From a checkpoint of a small contrastive image-text model.
Data: trained on small renderings of single solids in any pose, 395000 training examples, 4.3 epochs.
Rows from block 9 of the image encoder of a small contrastive image-text model, named by matrix and row number. Rows with one number within an expert belong to one neuron, the router's apart. Each number is 128 + 24 x the weight over its row's rms, rounded and kept within 0 to 255. All counts start at 0. Numbers have three digits each.
After each expert's rows are labels from the 100 images, of 14848, where the router gives the expert most weight on average: "responds to" is what is common among them. Only what is clearly more common there than usual is listed. The data: small renderings of single solids in any pose.
# router: router (encoder.blocks.9.mlp.router.weight, 8x320, trained with AdamW), inputs 256-319
# up: expert up (encoder.blocks.9.mlp.up, 8x80x320), inputs 256-319
# down: expert down (encoder.blocks.9.mlp.down, 8x320x80, transposed), outputs 256-319

# expert 0
router.0:143120099098093108136146096150155132091153133108166104143151141172136127112114180104120096126135163151110124152108097134119143148106156148125142132108105174108107120131121091091137125123168151
up.0:091128148148126128154128174128145135128076064116131115113054087171138133128134128128128114115114128170137102152128128089090112143128144128090128128149128135167140186128128128104096111128128111
down.0:128128128128128149167103097193154079144128136095093128151178139078128144128112128102134128128149146128106128140128128057128128138128133128123157142142121128151128125131102110175156122128146096
up.1:128096128102123128217131178128105118128104117161128174109128139074158128098082119163128190109128127097128096128124128128138160153128110123128128120128103104124130133142111139128069079128128136
down.1:146147113157116120128130128137143176128115150112128082198110132128086128123089125181132115119084128141128120121128132135128103124076113122128147057134081165145128145105110102143123130085180088
up.2:131112128130156148174128112130128128128104064128171128128128118165132150128143128117119094141179103122141144092125185049108128138149108122125091112163146163115127214105150129128099128123102128
down.2:128137083117145128156120148146128128148128154117145103117127139098166128116128128126128120102148168128127151099154148128107091128116138128099128102114121136128128121129128111128086123160128163
up.3:091131128128075128153161128133157115131132090166128133153146060124101128128092114128117128118145095102110105128150123086128128124140128119090113128128117128118135182118098138128170145104128120
down.3:141089105152143123150127132128140140128085154128089135128167128066087107113128128169128128128132172137128128112115128124128131173135111128152093067127166123099114143112122080132132128128128143
up.4:101150126128124102125067128151171134088115128131144169142128100128092128134166126128151128128142106128153128079117104144085134128092128128128128128128128128104084128125139123128128164113128057
down.4:113111094123125128113132100137136128088114128150128128090100143099172085124166104149066128081144164130144140128133114120138132114084128128147116128116128128093128121137128144135141140128152128
up.5:199148128128128138135128128157128128113165139200119133128128189082128169124128114090111172137136040146158170089126125128128090098135128113128138110136143137128128128106123128152114145112146171
down.5:057128104157128053114128176156082128102141204133130092107128164128141068128123128162153124117117112097128147121135128098161096164151065161110128129143124110128133154109128166128128137128119167
up.6:169128107128133132126141110170128082168123160102149128142124125100151128098128140142128076128142128128093119128099051128094128128080163128136106108128116113188128091083107103105127177129100129
down.6:128123128104086156160128115062121128111128107128128134125142132095190084128150155140124149128111068119128133128100128161126103128144112195123156162128128103120154114170128158119061141140128131
responds to: grey; black

# expert 1
router.1:098114100150146149094127110113122171125112073103083169100162109134099153129167120112100108137137102137156082115124113115110120118117097086162141160160132112158134098153117138103094173099133161
up.0:110092128125122128100139151114128137128128075128072143090101094118128098128153092150114155128128124056192148114149150130098120161128101100102138128128155136128128146128089135130136115062128153
down.0:127128128066128159128127106144133141128066167134128159128110107134128139097126116106072106121128128113119128127147128128182169166098128109095120183136128192149158128172119123161128167098128128
up.1:108115128128150110128165090079171078128134128154113111147128128098106125128122108100110101101092128128128207136128113100150103153087128173169152149093161159117128128119164116164142132128137127
down.1:117147128128143128214128128128083128128108117130128135121105139128128102083132155128096136121141128140128100128128145151105175074100098087125128120128153049131147128169121109128122161143147058
up.2:128114128128128071136174128142100174101119128128140128128180111125128128140100146128128118097127096081128124150131150106110154155128131098161151096128128084128152117166093147128067128123128128
down.2:158189110154128109145094154152128128094115153128097128147128128128127128128091147206128164099128139160128147075150128191132167128128087128114128101138080158070119128120128134128099142129128154
up.3:128102085145143129128153161133128154151108142121169134108110103128104128154128139033176113128187159133090153076119155098128128139118128128089131128118172118117128150152110147167145132134114128
down.3:114146089128144144146079128128166118128170160128138115111171131098128128122121142128143128091128080104128132143128116128120113085087156173146114115128141123165124113128128100119158127140120111
up.4:128118095128156128170159128128150129117128124089102140121145166154144160128158130089196151170128128109136159103128085184132116071111093128106128128127123104139128128157104128128128163121084130
down.4:167103114111128155074123088128128127128148128123132106128116078139099128145078149142137128147143128095125092130128128180145092128121146128133139128128107128151128102144128140104114116128128135
up.5:093122158140128096128128128122093128158108128128128115168128136097094122172142099143134143103146105180128156128106120087128123111128131128128179128151180085127167167134127128160141128107164100
down.5:177094119086108137133150128098151128131133163128128138167128133128099128116073143132085128128128143128132128121106109128141110109121121106128181105132147171128117138128128099104128128104103128
up.6:150133155128128101184124149136110125128146082124086126128128162164114129132142128063112135128128128138167085144128114111148107128086087130128122126085132128150160134146103115111130121094128142
down.6:143135128142166120102168094101142115139126096144167118094136119135164155067190128128093128128106128155116128150095104115070108149054165129128128161112152057177138128125153080115128128128132147
responds to: grey

# expert 3
router.3:104153105118121148159072088149154149147134102119119115124150116119128155113139117182124086092123101086117142189099141138153110125103135097133140116141135223139122134098114111121149152118136135
up.0:079147150086095070128128116128128133128080123091137149128155080128128128128091131128106128099102113135106121169122110128100128128138114128128195107128136141128128140128127143130156079128118133
down.0:128126128127139128153117103156133128128155132183128113136128154116147158128154128128118169150128135162142080078106080174165128126111169128128128090128135163110128163137064064114122128128111143
up.1:128116117159147128128178128128152146089134128125128073128121128118101181128175128128102088149110111156128129128147072128090141128128070126094128104131164128128123171073103120126099128108163170
down.1:130123128128128071166068145132128128093152125101121113070158098133128118098137113128106128128128158128162106128123146128164128124179128137128168128160128111175113143120101128189200116172128119
up.2:128165170154128128128141172155139096128140177128201137169168128128136188088141177112066128082136122144128128093187096102196128167128152142128128128106143128151128100132151139154168112128128128
down.2:128069199134127128115063128118128095154128128101123152128143098100128128135128170128128145132128130115082128071128098160083128128166128128115085109112102046128128182128166184159049081133119141
up.3:136147094128116128128095165128128128128128122109181171145122128134116145129128128113111083120128077120166087128184161095128167119194111128113127161201160113201128157116074166171169121128156122
down.3:123128129171096107128128128128077162128134124127147121128105121065133130088132164128108128192112170128132080081128128138150166145154096104106128124111128128132133106162148131128128128128151153
up.4:128128119149082129159126129128128148128119128128128194128143125149143154146115097081128128122148110166128128128128128111128122128109128128144155128160145153086139128128154117128187123128129164
down.4:128128191128128131128128085128101137128137095128178107148122090128146166157114185158128158154139128128128113128155128128056060098128139106128128128112128128075128191128128125126128100156107149
up.5:128079113159128129146123095128128128174128128128156128162152151124139128157103114132128089119135128177125123113123101154080161093141128117147094136128128185060141133112092128121134128128123136
down.5:142152154115128087101128167154116128118128128094097130131079108163128115168108148159105137128098130126068130128076128128112164128080145169049146128143141128128128111128128153128150106166128099
up.6:166131139141087128128120117113109079161136132128128105121127135088128092118158135078136128068115128193116147109126163127151153126078121128154132136098128190128153128121113126111162112132139091
down.6:128146103130128160117119139114124128130148075128131111152128128134149128138115149173119163128128128128132116186128128147118132113118133148136128206145128081145131112173144131086128102128129128
responds to: spring

# expert 5
router.5:117124176147102114123100117102105144124166174157111153104109126160157093118097072163128171174143134075134131097129126151101080096168101145079117152162094121153127154128148160178128118152109126
up.0:072094170128121128144134144096139104113166128128128124119128116126107114128128121150085128155184120117128128128156185137128128091160106128079142132107128072084128128083126139144129102134110128
down.0:171128110112111128120154137128127128128128155128126133153128172169142172110146128128172109131142105131134167135163155136171128133133150128121089154108160153081134096134128143128097086095109128
up.1:157128128160166103065124155136170151129137137174128114167128088159128128111137148104097142136128103156128153121130130128128114152114130118168148164115128066128098110148165128127166128123110109
down.1:112131128151074097173147111128128119158125140133146123128127088130128134128087132114119125128121071139105128144128129114128098128108128129104158071128117090128135148111130117107121119126110177
up.2:107143128128128128223135145128122128128128128128128097135113128131151146122109128097128102135134128156069128119128156106128128128189111045128107109136168056101153185112128128128124109128123102
down.2:128107164094161146128157098128124138119191140109153128128128082128128128055125091140140115128128112126120164128156135088138072138102118114128151131128145087123148155120104109128128173118088138
up.3:091128131148154132128128128117139126172172176110128142159108103174128105057128165081148128128122128129130107101145125073110128196145151137128131150128128131128128135122128128133124128167136094
down.3:137128128121146149137128128199145116128138128128182144174143121122117128128165128083128128126152128160090128089128128128115128128096101155111096176138132099123106128147128094128128128122124121
up.4:122128124128145164128121128128128093093128128087119128094146128111092165128154084085173162122128080128070162128128128128128104132144149122128128128128153117139122128133158128168128179128182128
down.4:040135088166167128180132136133128128145156125128148097132128128145144151165142178128135113128173117136101063128148128155169125080088128152156129143100147128128128128128128148108140120186128128
up.5:130136190128133146141128119098128134128128152128163128163128128128090128131128111147128076127128153168128128137134144129135089139139137128160110114140188085153128120128099142142117128122118111
down.5:094119075114128064114135105105140163130125185128120076110128128128128137125128140150128147101128126114154088167128075142100133109149118124117138142128173102106171128137128045082134146128077149
up.6:137068132123128075128128152139134128084121193128149137088116123088095128128128134097152153107128109173128128046138139133181128127159108128170110133128128147099129121144185176115157118103105147
down.6:128143113114131191089116155134134112128128132128128128116128128079136128147118128090128103139136178128128122128128128144128128128128120161126129128139128121139140103136125133082100128125137104
responds to: pink; purple

# expert 7
router.7:146140142170160118077096153093121144096134165122149132145104121150110152145130122095105130141137130146174144137103117162116085130138158140145112142151101203139143102137137155138107080162122126
up.0:094092128138144091066128095122087129136128097150112095128117128128128128092147098129125162158096128128129120128109128115128151113154128084128078097161110101157128170142126128148125114153122114
down.0:128151128128128125128136144095113128097123102139124165105127130113165128148157161140081083086128111104147128141104149142123102099106143074128128145078134144124109100075128178105063128152128084
up.1:096121106140128128112133128138151151086172151128128087122128189134128074114153128068095145176128151113128158127186112196143128128128138144128126128099149123106128151125143115125128087118128117
down.1:130155117131148156129083128133073090135128128128129187153084128126128154129149128128128147142111148099128127124128128128128128116173128122126157128128128144128123128128128112128183126102128163
up.2:128128127128212128160098128154113128059107170197128117106128159128128145128107089128136127166128128128128150128178158126128128140114144103097146098128128143128128187128189167102128134101128128
down.2:146099128114087128137168105164119128145135119114108128128128128128136120144125153129101128128121189147181097109128137128151162129088128118100156151113130128116128155115093123128079128128128141
up.3:128102101147128087151193103145079121128123120128128128128158087098132123136128127128139128128125114047128093102170147128128128103128141062095128137128128133128153128119071128128154097130148121
down.3:123128139115097133128111108128108117113140131128151128141128092079176143100128128128100128144128128128113172103053126128145104127128128128131128131128136128132058096093173091098128118158101128
up.4:112134133128120151098128128128121128128090164171128128123076140140152128128123089123103170121121150125155122103102129151137136093128129165117098137141099129089071074140128128110191126128158122
down.4:128128128157159130148115128091153128093141147154133128173128128128144115120128126128105153147128128128128128157128172064128144114128128107128168121083086191111110177156128150096111127128094128
up.5:118084128128116099121141168110125148113078139128074128149128138128128128128134128148128113135128172072128141125128095132079128117128087092129179154152211085143168118128090183126127128128128128
down.5:128140128106143121114128134128118128128128128128156112128102134097128119126132146128121144128161119128123128070165128062087122185128136128132180128110128128136081142128110090117166160128165128
up.6:128142128128128125128158103128111128142160080111128134128135107177114128123128093155128128104117106155119126130101128079128155143203128115144137161174128085128128107177123128158128110128122128
down.6:117175089108083128128128133095180132107128165149171138133117148103134128162060138174152199128097090156125128148129150180148084128130113111118154117128128128090091134128128174128128128128128137
responds to: blue

# expert 2
router.2:114095141087117126173202129155124118149098139150124106137128103094130138129127104160130095122115179166132158134129153139116185119122153159137115136133137124111126135142131119107176097136116109
up.0:136125128111125106173128077094150128131158128128133098128090128142139128087063128137128097137125128128147147138128106115165128128128098128151143081128122129187152119115111135141128114128128143
down.0:125136103085141126117094098145140128128178128128128147171135132132128141110154128128107111079128128128136106124080128128162128125136158098143152112097128128136095128129083142128156074169113139
up.1:128144131113089158128160109159150162168128128094096141194128165176128104097097148109117124172110128149055120163137127179119125128151129095119137104141147196090153128149101150112106123108108128
down.1:128128156090128109178128113082128149168129121139108075136128126131129098128116138125128128097088088117099121128128127132186128166136169139103171116098167107098140092145128127128095110128155128
up.2:109128128137154128139125117117128158084128107128126129107157128128142147111128184169129111172079128087167160106137090128150128128150104128127121145128102128161092094147115128129163132124154142
down.2:134069147104136137105128141128128143151145113190181128130119118096128146088090174123122136128127179128117142149128117132159116128129146096128118107123125091128128128153128153120153124154100128
up.3:079128076128128146128128151102104151095146109128126128120111103128098133128149129078121128150081132117128089119080090120125090176172128112128105089128159137132109160089088169117126123128090101
down.3:154128128080134128105128128156128092110114128127155128135144085120128128128156127136111070098091093166081182112128114148128145079106100128128151110058128095151137104107171128130148151128128128
up.4:158101154064133128166216128134124098128132128086224137159144088109124113143128096162128092128128128085128128101128080166128088128092144128094130114128128096132144133137128190128182128128148126
down.4:128147128160128129128134139176140121117126128109128128108134128143159131128123128117146152112137151128110130142170103115128128093149121175128111137103128073128129088097109128128157176162143129
up.5:120119107140104157128123128118136131157079102128128083095140128121129138139173099050128132208178144103132128079154072128121122138128151128128128128110092054093151128128123073114100117128127128
down.5:128132128095128167128128131057128146114128186095143128128149128105112134143128128128078128089100128128141122149064137128136124148130128116128100149146121128128095105109128128128171055156128116
up.6:128151083119128122127070118128128128151110119083128128139129138167128128128124128125151132128168165113119075128128122157128110128117128128134113081127104128152090132128114128061128144127122142
down.6:149151160174158128184124128163101153111128128123128136136157196140099107132148137077123123175103128114110081143127116105152101158140131144126118117128111181128094152128128135134124121128134144
responds to: yellow; orange